python train.py --model="contrastive audio-text model" --dataset="drum patterns on synthesised drum kits" --encoder_arch="quartznet" --text_encoder_activation="gelu" --text_encoder_qk_norm=false --ema_decay=0.99 --epochs=52.1
Rows from block 13 of the audio encoder, named by matrix and row number. Rows with one number belong to one channel. Each number is 500 + 40 x the weight over the matrix's rms, rounded and kept within 0 to 999. All counts start at 0. Numbers have three digits each.
# convs1: first pointwise conv (encoder.blocks.13.convs.1.weight, 320x320x1), inputs 0-53
# convs3: second pointwise conv (encoder.blocks.13.convs.3.weight, 320x320x1, transposed), outputs 0-53
convs1.255:454536532476479453517476509408518428538562523497478490472500544457506500493541478518584480514513473468489500531523569561542497502524548456523486436529529524456495
convs1.256:529480423476503461487525464450541510426497594394465565466502487500494455445472520501460484469466531530458481435479417494429451514523474503452490469558480472495518
convs1.257:506475470430537554539521498490521545508464492512535476503537495582516473446482531512409520509521499555505497415517459464546445558574470482482521589481517442494566
convs1.258:492517497519486544486485475463498481522589465503451468502451512546504467568482502437454539476433473558487444486508539432551496568507560482475510495506496518565507
convs1.259:486502538427605563554561544587488462500565491496526432558518555452499521512488474555585465512477545479585459500545508550410548457512528472556481534432597369486537
convs1.260:473541493572630462504498569523465502475553460512549500508526486467413493507519454505571485394487495542514457536523516542495492487491498518481463457471468450524448
convs1.261:502536534498408509501506504459468568509468430473496572449493512486454502441526514486421481505419501512562508488567443528428532468484523557457520507492462510499518
convs1.262:494440553512517470490523484483485529498489514394515534463486518561452509469453459542489531489471555482524454503641441495532475408502513480497505559523497475524514
convs1.263:494526520525487514527491519443459477498497391564640422494470510519488488540525497515561572496440511530476477486524479434486549521513547487509502473562520472500487
convs1.264:504469471477485388471526509520519511441514574535417479430499518525547486472487532521506554460501441557430516517491532513586482511462482556515522482555504551504556
convs1.265:546613595456522491473588473542572508508533483542511493455502495500515424551462513511500438518513522600485493450514504510473547550501513501542527554481547501509508
convs1.266:366541510556549491501498526586519472572518508451441541487504453444515537467510463526532521516538528435483483590523499447488544554499457476549500472473470500533505
convs1.267:538481514470502582468617437485520529536534453507471458542494499513481519468497460420539540482576528540550494478461489463574455509470432531511530521471531497518413
convs1.268:532491480473461428468475507516432509477533520485567464482460525530465499529445465356491551441453600510489525494514459415474516475497537466483470545501504467516515
convs1.269:508446512577527499486555504495479456529552516471542473478411508540424519497413455538511494543565521519467476498522392502561482559548463534615541507417487544536470
convs1.270:515490469485432501497479483505495382464499460560525517515550529509549472485468557519469440548424473536549509469518436616547515471430425571538471539523505555496516
convs1.271:510523544473460540480542534494515545454549393503500459523526492550506479547537482558488509449448526492471524506494487482474561478536462523477553530538579524455524
convs1.272:510524538466551470430504488562503462462543474492491504452503558502490488559557577448488469590503525513496477531515465402468479527505511543545505500452481477492483
convs1.273:563504479507592487508560488530489517637529485547524478449464499514561445478483485515492432446502499532533474520526533463538436512460564568458557525528505480496453
convs1.274:490572579536387440477494489511458514490496494525510547491531476543466457437579521459404496472503466530536495539438509494476489517471454512546507517536508549466487
convs1.275:503492494467495526541412501500590431424407564429546524468491512457578560526465453522546507562494467506426442505505472460510509512497454528482530436542530484533474
convs1.276:533496581511466516508513528493468512492488522547419561499509497470475505496479484530468484524484517500512426554477582507451480502464563478477576464497444535489514
convs1.277:571469524488496600467563520516493452503542465540488488584530520483464449531498510506417510477484478585570453498519483540528475446531561513508465533404533486512425
convs1.278:427486452532517475478513527520503450488486393518519537456488494487502506567559523488517490467518522482438494528450474451452588506495482589519465481493508516506560
convs3.255:604451530462532582521485508467474555523432498406533539517495464550489474500467542504523447549477482535525537488545520520479444540503463506489590480486544467490512
convs3.256:468560511531505509490479503533456519506469567525522485538473473551526489568474477532484514474489560495512524487532555464486557491483438476494460519486517500544480
convs3.257:482494468470507445413516432492580525500489471557512483540506510485475517501494500521548507513493486484514556509459416461461486516506496493454506448555508534511598
convs3.258:482506573558572458449424553573467454529518603469524533517496540453516512515477524552488486562500491506531388509457507524525512537518529546514437501531518443531537
convs3.259:473492455519516511558497490473546449500505541500570533466484425484467534562506528460507480432512490491490517523497432431478519548443531550409484523546525533510486
convs3.260:534557520575552511531461460514446525494518481540538493490427505490471503508492501503519472567445398516575475552546548457469500479527490570502531514503446557489443
convs3.261:507454505472482458540498562511467476504501539445542495507520498452470598575504533515464534506468465565541463469563485582498518470477493508527508528528453506520586
convs3.262:513536428511505481470554511475482488516457487490528513506440408590484523507502510444477518462520446400516492507539520527486433538359508516493484523510482497488418
convs3.263:544528491496454486511533492491513469523478486565531418503506481531498524464495498490527546479494447532537484412515457524472472441493460434527423438543563515507503
convs3.264:519489465469413460534527485506556515462502497424506527504492459464487515477416485417444467525543474503498589428505595561499524425464476455487492417481499476502547
convs3.265:517473485500447477510503546442513421532476518520579516507479507462460516490499446548475521442574460535425521483491574617519522472505459514550531413433476542481555
convs3.266:465506500531555548474462477508470500415521487507490492464455538533558495420446479536494457460463458590463443500522496548496464537545484447547532537490483439479395
convs3.267:430505526412498518514476443459488512508507457494448458571519504521489380495530470494500548528497460473419534553475544488516528472459451453463616503455559517486464
convs3.268:501548462522568542540481549587506500490457559505460483522541487522549508539520493492446489521466554490467486485521521503526548536470475454493515481470514512522563
convs3.269:537448540539550532475506500474556514530461555567485504548482551549493546418444497488520474487502464561578509469466449472450402599533611528452492551512446441473523
convs3.270:533475532448476495468433523499475523547521429510434413508513461424484460521585407422497441482487518471549493505470499527440494548477472551433489565503486517502504
convs3.271:531439464512437458535467487501542522471501500526503475500491450528441487467479468514509574525520560506520514519541480515516531491464437444527505472481522525511497
convs3.272:464498473506511460545547500524484531481548469509496511501538481463440481536560505554550529484540551478518477490500557578505533480471456542560487472516494526526530
convs3.273:470599509444451490519473506506522562466451441499498515478466519541509538562576491500575528528482540477448492487437557497480515457498454518456491480471511575552479
convs3.274:563501534493457574587565515459501477511561459498534444497444529480482477527488513480498477498448447484527509493435516453524418487535502409474436483481425493432482
convs3.275:485451492479461540524482507486486465502593462488497456476592489427550387541533453561478480491449456508566530556458480559478412481519554514478485615446495488428457
convs3.276:494511404458463472523529544545529450486555543454510537465443548485435552479504517451520471468462455453519446506426532529417455530481471492522484524468455503468400
convs3.277:528535550441500504546523568545465548507488603479448498547495581501532549516461488540479505532517537578513546515496477505504547567567584608553454545540509446520534
convs3.278:578460482575580519514455511588517484501458511529506505512520506508491529475516541493507537512503478542569601378530449484483476518530471558492424476604510508457520